Weights of a small image classifier.
Model: 4.49M parameters, 48-pixel images, arch vit, norm rmsnorm, moe soft, num experts 16, patch size [4, 4], layers 6.
Data: trained on rendered made-up planets, 32.9 epochs.
Rows from block 2 of a small image classifier, named by matrix and row number. Rows with one number within an expert belong to one neuron, the router's apart. Each number is 128 + 32 x the weight over its row's rms, rounded and kept within 0 to 255. All counts start at 0. Numbers have three digits each.
After each expert's rows are labels from the 100 images, of 14848, where the router gives the expert most weight on average: "responds to" is what is common among them. Only what is clearly more common there than usual is listed. The data: rendered made-up planets. In brackets: how many of the 100.
# router: slot weights (model.blocks.2.mlp.router.weight, 16x192, trained with AdamW), inputs 0-95
# up: expert up (model.blocks.2.mlp.up, 16x96x192), inputs 0-95
# down: expert down (model.blocks.2.mlp.down, 16x192x96, transposed), outputs 0-95

# expert 9
router.9:064111133180096093129111115126141068109111107179176115137096137139137110134113107129095175117170160189145153109103136147149133098131079147199146121126083091121087180126172096175108182074129099142196061135129124152153148099153144102126163156124179109172138154150118167099156071126091094123
up.0:183164100047152100143067104118142101185034122161154095129131134129127137099143091131157156112115105143117183124147126110139154171182142132177103124073143152131178123078139137118127144119122132158116145145126122166164144216098154170116049073094148096103091166115169173181138148116130147061
down.0:108093173138078150095176102079145153125120124089144173150165189133145194155133132113072120198171173100134075137132189174139119137082137165167097150126123107112090112152152088149120150143115165167181113135142085076155101068137092137094129155180173183161113096119047123173124096153108153114
up.1:105143123069152112112157189119051129127078162102110105117122080155126142118130114078112128134155140101159107086142177138123112134087138164169135102151142136085174146137089101115170119056115093118131099085204150090112112075103152111138143069121153102072077149057081139161175124150116156120
down.1:083079146137134153107094120138117103168090090125119136129107157098162128094127136213142159139075149177073121078082117141077167202106160124135124146073171139125175151156182067250168119169085119172135140140134130091122159174094113157167140154128125133163114134149101147124115149099168109126
up.2:086095147136101143117123100132125129133082089146109128108136110191090093117092113097102121173156110153126140097158137128159140100120154187171181116122058020116091134163129124138184100125135116081199138124113126099109190168161121164127165125148097141086134120152215175163124093110107142146
down.2:085122143161139131167118200146189109132179135103179164106152090105099191106193110108138113199153087136111149175120083147131142189154127125141097177163137137170102081099134097115094149124121170166138109143157180133172142130153157125133125082121149125157103196119094149115145091148126054124
up.3:111078146089085154099102157161135110169171164096155125099154150141141231080098174135128130120128080130114086158118116127081145184162102170075120096029096111155158123107152142126111157133090139195106084123105057159114141097093098167099174096134135061091121131161081139164196119128149113135
down.3:156124128067174089089124152121130120039094138099098142143086130136114031136157126081129145126123088155105134118131152122134139115141083098200159155139164124076164169122115106111088115157124121141140147103138107146121127082143094193132129092071138160159130118142126117139132157147086154096
up.4:172185092104146161130119142118133099040168173092129143136174118161120110091154196106158158133093153090122153130145088057103118138117101155123164154127105161124100148127088141127102083118146148099131154143154129152123194132092177123125130076061163148182102146117109144148123196120101071140
down.4:145097065195165158124099128166158078112092113135127135094145153139105152101107180121192111129158117164166052106117149126076165130119085144101160190118162214119159102108111152124152149117097109134145155092131178090102154123077169119173147099116115133175149166100192107160124121153199149097
up.5:084169103190115145101143016119098123086175139136164146162135171127104135159102128072157085140093112210141069157109152150103144087112075109146126132179092163146112155115149151146102122124135117085163137085114118151137087068143115138152172087095167144108141125115121142155115096161067134133
down.5:157051060122140173112129135177054092138191172134155136052095166123117107086138131120136129076069070114151170085161134138087142162131073133057136131141140106148168092136136116084146153142168181140166126143148140159120093147135201148115125162062140135158117174080199126096104095129118157131
up.6:175084132095175134142128055091135216094143116086142104090118126125056105118146155147074138074147102177109159108161125118093163125137095054134077125113135133099107103166171082149151133169105192083125124144135150106104158069098049181095102118119128141090191159130140125156149114163188149116
down.6:123183121071123109095087109140141120152095100112065128120117101138073133064081083139160086141144190064104026090197144129165151101135169153140140120072034156101113110138090128115125120119076125170170085158137138056146111137126154109159121135104098081147074166055097179149138134127145091175
responds to: cracked ice world (76); full (70)

# expert 1
router.1:115103126117087098148139168112167115133121083149152161131123170115125104161156072086079178161146122083128187091150075117093110137181075176151180165096104111136087122120118091116113168131193144164112118148120106106156189125112101090085104153113114116155122129180208097154121124125122144181
up.0:168167170097129104155084133130121101100094092164079128173107097188118186112134131120125189112127152126108086126131119090117134127146105000159081092158139121132147154129141080131092163140131061094113175098124125127133114079122098119092160141120069092173076073156128082110119130148167117192
down.0:187106107182158157141116101100086164175170166146135160144163170100135059163102152119032134118094118170132141151151130117111144094150100095104145075125099097119113131149114143184094091146110164162113103165145041166103049140134156139094156109159097101092150131091130115146161173138133117094
up.1:170156095080120134146146093134180131114172141115179119177121082115153102164149103131112094099081062094153109132153174134106147126151114166145149092176133190106094159079132084142098069147090093151180119172128139090068123126226143147134077131147117103072145121134036133099162135121120127191
down.1:091108161121133121173155149130122152106102146111070136101098188102120119110107113095182167106127144151097183120098151142093115119086101111169136153118164145163128166184170164194137134148081125106095147129114084144147122168059128091073136083097182121145106113157064127091135155083140179080
up.2:136112154121133098160129137108137100115071138136036133106084128198124095103162163163161114136138110117149134146128116158073121140130199187121103114118077141127135173147102063180105107118092186131116152137128073094130126097144152127118035099143166154138052134086099088044095152090189138104
down.2:106198115130116202145158132065120112152125098113140155118183125140163143140076190088079090139140143137112135139137207183062091081077134081130105206141166125102110082159136159165157159152100145175133145087116117105131129130100106197120199139198121050116186079177160162119119169150135107103
up.3:123070195123136086142108139127117088092171160135105116090105131135122107129114122097146190098101142211171127093132103166114110159126111068125158106165153100147166133099119127124124108127136100148174051078195083161072127074170153140104146167164120145134153150143100144155137068065107109130
down.3:150147087088109181133140127139148151148099123131195170132150131154089148123188129136119111170170102092116167106117130160147121073086224137118144152113100178121152115179140109160145173119072122182189181095112157118134162161132040093200067165148159098165110088132135056055136023162144109152
up.4:169148150104145076113111099185094137115108071149097157123105160130126089090131103111134143121155132121123186083127164118067163104126202099160146110142106104130158107103162122133179143159065145177123162092094074096129066116125119133101081169122125158200082174082114158196103096114140138141
down.4:136155126130092142211074130124147149099185117100148092146134110093169140112133154111134116145131127121121126132087137143160123118117115134097193129144179181120120129120091140152163120099145155161126101130065155121121149151123140132130132154188126087140122031169097150053073147161103083117
up.5:118117076165125111158156107135095184097149127094154112166111208133108159163157122138111074115127126159112100094159099099116170181157195112160120129138132141170101155078164110154124112111107117148129131117206124079112161118084168137120149143102143193149109123140104041105155120129069110179
down.5:157095129128140127154136120150125102142122167159149136074156097111148100138129172142132128110049189104109083114099098163099108096149086126114116099174138141114143140145063092101157147082154180140189117124105070150126120124115055094145065141089121166125154156107140189112125129090126110161
up.6:139099148085134129129140132141139105129162082096125146147161153113124062110194155110057173114071070094143139145111108096160134132142135175139140128055111124138074106155178113116105198121144136139192137157149173122146195152106108174099123143129158160172134182103142128061142122183136191147
down.6:144040096082160087105155149120098159119095120112131131134121120135105088080056126107116171209124090135125147122128148117135144094088085123087114151168097156093085173116146199113198095133197095109092114151116154120093110075171142167070127117196151190128139146060163136100086161203106141132
responds to: cracked ice world (100); crescent (89)

# expert 3
router.3:157103097110161136161150146161116110082078081114095088102114141176140099105183104129104134153146100112144155158122112120062124108192132168103141076201099128085163142183094080158172125087147100136110166130128178084117210169139126151119064163143173151132140186126143117071129095125159125085
up.0:126117184093158101144109142166136109125180161133148158080107155161085083135174125123138130089195120092098165149098128155136168140147109171149136128153131118187136130124138102064136080125151101140098192125125123097114128134141171088094085137067125123096127115200167112118122090193136116156
down.0:091099112152072154063118095132085101113111089152156156141175136121154166081107101168068109076077113089159097129152158161143055080146070094123121122149128141119159173123091176141122123120050176175132117080047136140144160121154101118158196143182124104171119075082074121095149171118106114098
up.1:123145136126209137156152100104120121097108139122140130123203087158114105075086156162151126148132115168079123101145104140105116044136109093114135157130094122086117121123128176128086125143125133060136165177085166137106103107156095172124146095146085110165090112076165181164099083105084163093
down.1:165099124174121155158111166144119161111194119226141162123102122085139068128127096117105155113115133182099161136067170067152189147103159140153167163108142178187126133122140094108131138076224159171135110129141173119163145128105131123129082140083205154159125185145115103122142118090145103100
up.2:185116119132181150126113130111123131126126142135069128147120168122155121088111150165091157116131151102127135118118067090127116138116101170075078145122099113073155129100122117125105179112190083094112154128169181091123181101096133064159151086143109196128114143087114069157168191121173134129
down.2:100150097136047147110128131114160097121138115123143105068138111123099184139158127160159116153142108073139138139102151106087144146146162130180110128104143140099093117103088160116143092153135199164126117097151121110128123142143142186058147159056150120080115148134142161127075143102120080148
up.3:146169108126087134159132198090146123124111096150073185143101054118131177085109078109089175152119132125096141099110206131160087150138146085125081109152100110154137129124179153197127158123059111124119194110150108112088158151113156105105152115089117098126109100168136141114098107162149140132
down.3:173108145092143087100114109165117128096169116129118070143116160164126110140184149147158151129113129114125140119092111097100131108086155196168122120128133127159125182096051100121118123165128141180028183143089125160125136140109107167143070087070118178135148134084103130128129166148109148144
up.4:202156128130102132116090167129171134160116090187119197148160082193124134098117085187087131156096138167097125099139099171114151156121106102118100049141120121166111109135119151090115095171120144109097218131133038158130102125126141140156064157090115143097104108113154139139141088164139136126
down.4:134121153134159119184157150156120136054164151097135113129093183122161107159113181097170138111098077110151099156113168114105109117151134161104097186096087193107140127149132065138124182135132154131106128081122224130173153074145109106161108128179152077178062143200138094069115150143126153108
up.5:098065149140140137093139161126125143170136114100191118119117172098108135101178071148095135195181140135124135136189098070048112143109163133131143101168119098066141171151086135122161079119110142154169159174127144106166116135100085120141150096121159206128096162126102123152089138123111145184
down.5:161155121153063198151135104145187096136155144140089151079171070129149163113113155135112111103121151116126091134069161152198173177132131121104086089092123124111108101090102115116079127155182126177101134076169195118099108151047171120078137151124177054135148118096168160123163136161120079114
up.6:114145117169187105073119136124108121121150124066129165149140101122148151136118116067151203148123172139123158156147114051173156138122136223079125157133098119132098121122138144132108141153092158107162098185186107143121069159128156116102181137085201152122137111129181090142136158117105096155
down.6:191133169079140170148136161131147125109110126163145092108097184205121086151112129153123110158096128097138090102163110219174095151162128076191110112140139117139152120130128145148195159109090097154072169081113152127110150103176122123146156129133068065124123135143117133108187107155159177080
responds to: cloud-covered world (88); full (69)

# expert 2
router.2:135099103158145133144132091078120145160207185096118176150151067136119136093087148188130138150110136129057052157120158086115119124092132108091137095136144237148134133117146128135086062107110158090137141137146123174122084126106133180139155111129182171089176147086161128132130115184100078069
up.1:146153097107118187154176103112124117128112169100100090087093106092188176090120110102128155161169174111150181130153110102146156109121103080126127169179172121083130104108073071085116125142151122102088086173157148141165149147139125115082186126101138136070186154111167127119160225123066149097
down.1:135074128195124118143094056130170097168110092150130085152158130129126152146082160147116148165128147132158133095104126154114193107113121136091121136111116120155101122165140163122134123168112081114152106136190147131129075099104143147121192163114178119154077092099105133118080112103150103144
up.2:155126145131140125101085125121103147204155073113145094107119110178135123093105112142149070106099132160128144080150117116126154098157142103144117172128146123180128172131108165138165125184091144136142183145132088165147033136124148119114138146159092148124123158099084140138089073124091124136
down.2:150093123218122109169158092145199131084116128134122153189056133032110085182068157171167162119083168164140097123105113111128081101103076175157128146101125140118142113133149093128067130076077104147128114100127142079141123094175097112071149100120153125135169122121143108142160100102128120085
up.3:159129125133175106110173136090092175100198132120113141087132137111188129102118117151160165158109095155080064122097170118108097181106119106121122128135096164095169103143134131073061150118060173078124118051099099086080111103155102157138137121135145167123143143088119083123116112153178105080
down.3:110138128138157125147122164069106140215153121120171100104159137093122114119108072112148107163102119150146110120122129068122142117134068143106140134158142167162117100123093172109132162136131161140154170106119169128150084099061195123079085096139149191105112155126138110133122086105093164221
up.4:177135177104166134100188157103143128114192061169203095076144153096118119073127101118161191131109112174188129125154159077101111103140073083172148060156133195146090125129171145072098130081127102137149124091130079152086118128172058113130119082138161190078147156082157096159122086126117130112
down.4:113133082157109128160086157143104181134078088176148080155094143156124110125115157098123145157146178123115139090112110132115143114092123134056157117156125056140122119148093139141069145138123195090170139153144110141148082121167166160127142153192100107163114127087127101140186118093116106177
up.5:125089180193181089167175067126139096104101179105163147127093165134092153125118119119104125201131090175117145081141096183157156097133084100139149125136122063086149119164134095098113109185115017107109182141135188156130146071182124158203105165085115071165151085137118132128103113132127148115
down.5:156091119082137141163088113126138094174162097123123152122124093046126121091149134157134146131140147157172089133144106129131168112104094124175082104095104159145150151107129193077134107151171154068115124137134069133160190137136133163088108115172135141112115146109122145093134068168121101072
up.6:139115057152113146156091085130127084092169147107132151159134167134119147112085173129088110103134128122152087192193141131191143133097148138158131110156044127151123108148155089157093068136128063076185143107140148106108105106151117108127118107081140132136133096176191149075131068088154113130
down.6:179166161124148125140162098090128167147111107087122126119173125146147120109137151104085156170143130091163111116074173090026114099093157197071182166211128093071107132127102176124155135123171202195097122176106098108154075148161112141109116093157134157108181129146131184148131141121119122105
up.7:121095114131109137155190104168106145098192153157134140218160098133097154076104121165147190085131112148076096101155118093157073145132186103130115162164178055109177114066115129155128156118088159147085149136168142120146108219153129124155120118129169132163097109124137127179080164129166104155
down.7:171138110151148069188120093064142168129092091167085170131080156142150089114060088104121150064080154095110160155098166179133117080090122138119164100055062104118151109168082130087135104195149103095181150169138134159101143133128158132098123152163096147095118119074103118100078132097091093154
responds to: lava world (100); rings (67)

# expert 8
router.8:134105092118151094121172133154127169101102088058130183095109145103086072186116124130154085055075104148114144143141139096110111161120178136151122113067150147130094076110160119147102132137139164182138140107161081075175124105120109076123129102101084181152097173070136127183138147099162148095
up.1:106104147128141104081200185134122135157157205118195166123054104061084108156140125138222103148159043140104119163148090118105124151070138115129135105188148104156131108121082095139167145100160061105106217131122161122140123134085171169126116138121151150099097099078160183129053149128140156090
down.1:088102138139145066129095046064112154173097101107125147178123134128147109160169190159137066061039113139140136118155090151174134119193207127162120122062116120156160145116099113128109093092153172142117153169186124132082133131105126107090108133152160097104098092126121121160119127083108135119
up.2:101081098063119150064097154126137135186122104073169120055171135088122075113148126082089147093093132150112185139167119124164183089145107190068161119127117144052057106171125069121110142163135121105173177151169116105127122119151146167087133180183121176176142151157179101108115125130106084159
down.2:094101167144179107105102187156116177138135120149132118152130104144143155085151175133118136128109173122188141067152111166146119118179139124162108158151155166078131113116103091105171093115128124135034112124139161123132149101133181131151116183102145112145072101107175130120170148121126090183
up.3:142153121114080130120087064122125148124112073129169077134152141168131116147130213098095049117088114119148125144175172077109109166108157138149118150184148136105165168154115061148120120159147091106088130197086178092128108111117139112105173089132082067090126134176114141153183132131155179152
down.3:097201138115122110100180139119181087160144104154096178167095123135145119120120090133141165205115139086122165160078096101110070144125121155093194169117139093165104144119167122140092184142159100143137147100133162118161080103123077142098119115153165154148131128127128125022133102087117059093
up.4:184070189109137116135086175177087166125158155135107184173099172148139113129199141113136137142110123111121149109090165072159147156184150116096141092148109135152162199104216113161116114116147125118096179125122076140124121097134121094124170136160113112116125087134105108142157211094058092108
down.4:146093091189135089153136114131126058146172038123128084162150118124189173151136126139167137095102163084171128076125124148117114138081125120131157095096159100137136107139077119127088145143150177106125131123111126176099143130103130101130101103148221069126123071114156175168123104126164170164
up.5:138156135120087116097130080139152132100153069142122100177202107138133190152158111138146115197072166140121101078101120172131098146138120212125122182141181080180147153086090135116132145161154184110141104119129135136149133182112152110176131141067078105132106102205110143078145111094141188119
down.5:144078079161165122100153150177178180069085160119141167082089194210169157135140162101139121119117126133158161086129118155171108092143111151174076155130111089144065093134125063173086102116112123056117122163121125202163136089128096107160134124177110109164048117133159127124174126110115146180
up.6:140048119104145107084144176148182116157098172092160153091148133086124125144090077096148154147156130146154128132115178157153179103126130119090134174162131052068126086174118078144084164109094168133140129121122094123124115111178144092154161150179137068113099098091110108109147063081123102130
down.6:084149147153179158181130124143090152111124144138185111184156138103103126177168088195104163102163130130089099091151066096112101139125121069071117125141167118091067097185088110155142132123145121087148131194157189137111154075123107202121078167108103150150153150079183061142120152116132169107
up.7:144080096098108097086184106162103113180122107165163149155129166121116162109151135111109145145121114137118139031128108130113073088086170150119121151159119189087063088148171201150116103069164128089131075139101098159114169104079143096079107163189130167117113191101126184122193142118113156169
down.7:118142146117146116118196159174177086101086120178130111117084121095121112110095090123128137106112124148124088167102173136111136136168067149072141170096213111142185148073123164104188156099155153178104174161159128131134146167167132129105155164105196168106136057117094100140109111112100128070
responds to: crescent (94); glowing rim (88); ocean world (57); kind: cratered rock (43)

# expert 6
router.6:099132079128168188168111108125152071128139078180110153165081154060157092129131103142143151139126169114154151209143103150166081174153114165097084085097104121168112063141146082139137128073112216087113093093135176109099201144152135087088138158087155142096132137154194145107112087129114128149
up.0:160166100078144077144140130145120116128083118114152159118103084175118110119019141091145127175068094110127078097177114110140105161133068133139114204170145131127171108109147154112123118147131142189107138130114126089109133112100125139078168150118096124085112131102112097190099097147129199206
down.0:165095151129134062090120077169170165090134130159093144121117114166119165155115105158128082072200103098117139153104170149118136085126176135132116090166155117191138128136135130109118111100089170127097178115175126105134119163142076172123091141126170192071158133077059179147126089126192086051
up.1:107141163110127131124112101125124079134114106174134156205139186091134078118069105138092154148140129113155162187110117157146121162142063094125150164154165179162132141160170132127123194110148079151091118149144201112143137134137162047146130166118116145062162133099054168127107221088102095131
down.1:133101081167070126169082112123104143173102142145101033133146149170124153062113162078098156110107134092118156103130203163102142097056128099101145128128168169129116129117155156093140087134147126125158201157108090137094096168121130109118161148156138125120111112134128071102121118132140197141
up.2:122103161135104132123051142159090117096159160119137141112138137120130132113147182135096132134122131204103036148120114108154093195124126105158104084094161077089081145192163043141112103081138144090146176128142141112146137151134140143114158132145072101184141130049115106152142135150130157097
down.2:062138125125085154195104116126162146149094079198144070110142145145080141135091127125152050122156160123112147123188141134110144139105099161097112094124106135098131143103116150121148127115118148131102050156130155122093176111125156157093192088135156156093139164141116124111108221206108090144
up.3:046064092173131125118147082114128139171184107157150146146195078148112145173120138157096147124200094088134160105144175138147108119155092148084133125074088119158128184066166159100159132151091184161137130127139129129130114164139161143115149112134149104146127115104145133137141084165083165051
down.3:108132108106122109165131168070124115102159056117176126124097107110114114113139128111103138188110083125117091187129107128101095111115081104114142116165109131182127147129116164065136093127143137121112132135118129095161076109143096155130122121185183050116161105133100125110152132132093177159
up.4:071172132147130117076108169130118169125118167126182127098105153186114070153145165120145144086127196160101074115091121139117153026096195089102122068063127123156120092084134120151164123129112140107108142134130074142092104125121081126134158118166084207141099165184130137135142156079102170103
down.4:092091105137145153129164089126175100099126151166198059141172112134121177153134171130059145054146172150143122084146109133173100198102159104172133133140172145101140095110130116094089142134139075169105107092101103109115105136125099116157128113154094131096136122101191051144162147191153147107
up.5:067121169173077147142082130116155069131149174202167115104144145162170085135115113148120135136144181162146083094138100142135126124131094079174156111095130168118124152112115131093101155108069101151162102095142077168092097126154132101127216136133152095116118080122135140111138128135108057153
down.5:125086116200078129155169097114137129120201124114161160165068091149110163129125138150112125152057115093163170101104101129137115102127104122134132108191128111141125169121092111142104148147134107154187072186143086082127114067131111154109083140115118115132148149157108137128050089142091118174
up.6:107071134145120117109251159112138135164143132064159137128186154127141094164028071107149124124139102162102077106173137113114102100120145139156142170116129122123065125113084112120193135130142139151154115143127111135167119113077128125140140145204053131183125138124145122167157126120086111180
down.6:162128157137087089098140124149128117109157076200143105127058090151063099106124142113117080131108059157106166087116131094115154166130141115095111103162164118151147123159160137176067130123165111099087124159143089124166209132173079166195088170089151134137143105101115149157150090127106137124
responds to: glowing rim (91); full (81); desert world (40)

# expert 12
router.12:118096133144133148140134096162102159125188133112124155139123074136131116087090107193153086084102141176101074158109188120129131121092145068101082067095139190123177080104178115153104131138082155118169149113168105096077097153144102100146160105137132170117104143047103088171112139108119155126
up.0:149150168091174117111156119137111204081080057169088152175093153199122132143169126117187132115137132151110134124105165150156097141084193109175119072163143133162050107155074104128158172116191104073174145177068147145148100127109142134084128131185128117107124108110108125070073074153118125161
down.0:085136100117135104132158115082137176160094136163147161154199079133119109167060155091095135151128159145125075138164082125113146120089071141072182123140138119110135122099122185096181071164160126120132145087198072122114110080136162140090125125153128121119112163122147134122130160199097160117
up.1:192115124174112184175142165143115109093117082165166125134110150088178094133162103154135120095050155147123073146069162131115101128142080159134189127198158038098174180132077102127086138092113122103095103106148136132190133148139113138104182126120109094137135118116091124069170147174134126080
down.1:081163184088144142129152111103091147145083193087094132182112140093109122186138187147151154149163127170099171170097158141121119102159128120139125203155155195163089103166133129130170169167122138137073117138123107150149131139119157111121174168123171070175134107122124109101103070161131090213
up.2:171122172075040089068159189137140130096090139176137116123105137128107186127117101101144109122148110183125071115169114168169107075105176093091117123139135070126139121133105059118139106161124149152143116132099134154111135176156147174174180124177172099120111088061086156088114144106176206080
down.2:090109182177128086127152174140089115136143112161084137127155150143102123127112128106042095169120143098161163175145122140094172126118152167106108154157115196140087143126066143193157096066140100076112102142098127149136099142156077132099140155090102138112142114154142166097140124117115078146
up.3:099198106183133146141117112105166146090122230106163111143102151134150099135178163177179118134093181176150168156095143197102148148138084123097126197169159141122071131144153175122139109086154092148171129138181118079140151148139095113134144115061080138156147106160147148102153209116155144095
down.3:154164178117084141133150073136143144122130111144142090154076109177174162131174150104146096095117167089126130049076122174143181145123117088116142139092150134160119078129084132122199151144099082106181180145051097090182090194127148081203136126101103146144107123107090115079111073143127044054
up.4:157111154148121158118121135142136173139110152108132101112109205121140120146086109123087093100116138137149157204114119150173173145143079153163115168122161142138145141176186120115150130129130088119107137100161156153134143116144154110103145172088126077181140126125188197135166135106142098107
down.4:097146075127113154122113096134147171165128140133153160161133137126153090134142122073114128096126192137136092120090131129105181114190183180142152134156122107100161113138116118084114123155099163126117127176133175106112109143142119155176140118187051101143139111120147070099138110129118185062
up.5:136110133123094166180108074128152118112092160131097155200088177137118098111174157109152118100085121167113129134096060152121120169067125141186157077130117179180100112175105137115122107108081129158184163121080155106094163101151149145184152077129134145128184162067096164110071177113123064181
down.5:199144089128142105128100119133131150147150179133159167069139086102144090140118117200115077137102123143130153143128088051129137124123094107055141139160121183132147133118170130133149144132150183165146149105167107042173097127097133143135162108144178122109151124095187127152203084176127120118
up.6:137132106141154136183154129127100092133177149123166149124157124129126132122147168159077102165106086118166091175097098129167097158089065143083135085124148133120183150154176127105113057132189109082096175093117105149142142094117138131111145078149082094112182124094133093113137112174101142149
down.6:150191136099123142125146112127175124136175114138143085117107171120126085124118146200178140149094143099139095148127117155151112141110067153091116091150068078100119155144132110085179108126132054129145137086123116171166115132118159141157126123099161169162121154122140115108158127122112087115
responds to: crescent (60); cloud-covered world (38)

# expert 15
router.15:073113145117153178141138127170102112113141137098113108199137105160080138088107106157153137145099118113127098107142171122176123143074126148118126143071118139139097092105121190146072152162117155126144134124164124116153156171184089121148140069075102124146105066143107158175114176085104198109
up.0:149175115166096166159154103103178095097114159156144152166138096124106125160150170178124104110121088180105102150115101105116125099123124079126128138150107195078144173124098163129127123135143106119150102137085156157118082114158139127125164078129174150121180114149098154100135149137085108085
down.0:133094123124116145160111149154116157119058072084146140065153168109090114127110119097133123125123110105105076163110163127100143138124141139185101077102170113096128132090166092126035146084189135164098190145162043119120148124148106131128119120046128083090104147093114103104121101071123170102
up.1:190162129136119130115123119079156111089101182076160173132073141077142098146143120156198129156129120127137200129167130114128147178134079098138199127137175113128130121176103195155164146144102165195158115118128093131185109056115107127102131171152197150115178156092157172117093102148134119094
down.1:117142130123151165112119163149136153122107153159089155128122146077125126108078176123132117098086133126107084124081181106154079122062183176136111156053145148127083068129122159183111037180121150083165101123207141133094105162080114082111145116125170119122130119129106071115129155045126188174
up.2:122135132133109115135119185115165128125134136133206134154070181154150099164125088136152102087141104146096069112098110208067124087191131118072166130124089137152142128178140134123105112146088113126177128146112113078149116175148148114140175153169089108128123165130143138108113133128092134085
down.2:093181108145114135180128113154147145136094193130134141174146139105133135118179182138129137151149072152159143125139124147192169121145179117124076103084091141097130158164096088067120123156119146149130119089106117117132186130139088153128098145109122162173129152101215165171145111124151148088
up.3:175124195150121126143080102152159163099122167108062139181130099087177087087169131111095100118092140096162108106071073177114169122130196121139078127120083084113152147110154042120158148152078122106137153126112126095130151129141134179156120162170133110119061123151154123109148104059151138120
down.3:133073118111125125115138130165107158118112106100099157114087204124066070151146106101105114149098148176163149135088147130171182152098109102109118124074161182147116074121133160171106085126119066149130088096163149138144106155138132123111126097147095094110130077132110175110157115154167128075
up.4:087119148112172168134106157185136151107099100122182147191103149128172095113124146145133179115091169105124112135088183129137162137109103113157093078144158148123148113185106090160131114122092168152133177071144151105158166164135152081173199116163112152115119133142093078114132135112098139147
down.4:139145104091031042101117103084117095126204113147155138094139112114091079137084091130168163141162103097096167135158153099086126117114130108134087077175105066086164138060117131108100150138127199095105113143098158185153158076127190100158120071145156101214136153090142167163130122150158129175
up.5:119124114149133112102115145086194137145157165176125079119168061166108135129099112145139184166174133086054124076102105154124121136102159068105112099117128128154084102149098134117085089121098140104144088117119140148155217187126047128116127161135173132090147187060134118135130128093099100134
down.5:113120085048108138055113149174155193117181067060121137160115141104113130096153145078122190110098050125143094128066162091150129116104163117130110099092118068159102088128114113082118132160148131167157142034179152123218101145154112157150063125101136131096153166147122070126163153153106118134
up.6:096053169127143123138140133112123159073118086190078140100134173121120111134147084131190148090136188173161175144106134163116114155129106108109105099144146080103104092188090159188118111175077044084137149093128198100155131089135149113161119151080126196098110086090076101105090129137133144133
down.6:145124055134109139133107084098101205154157178159111128185114129134140191121147131131032147097169171103123133138123159168128144157152083146168165146162101093119141157056171171110085115175177169118116124086167117143138146167112087108151132117150126107167109113132165103137120177120110136106
responds to: lava world (67); moons: zero (58)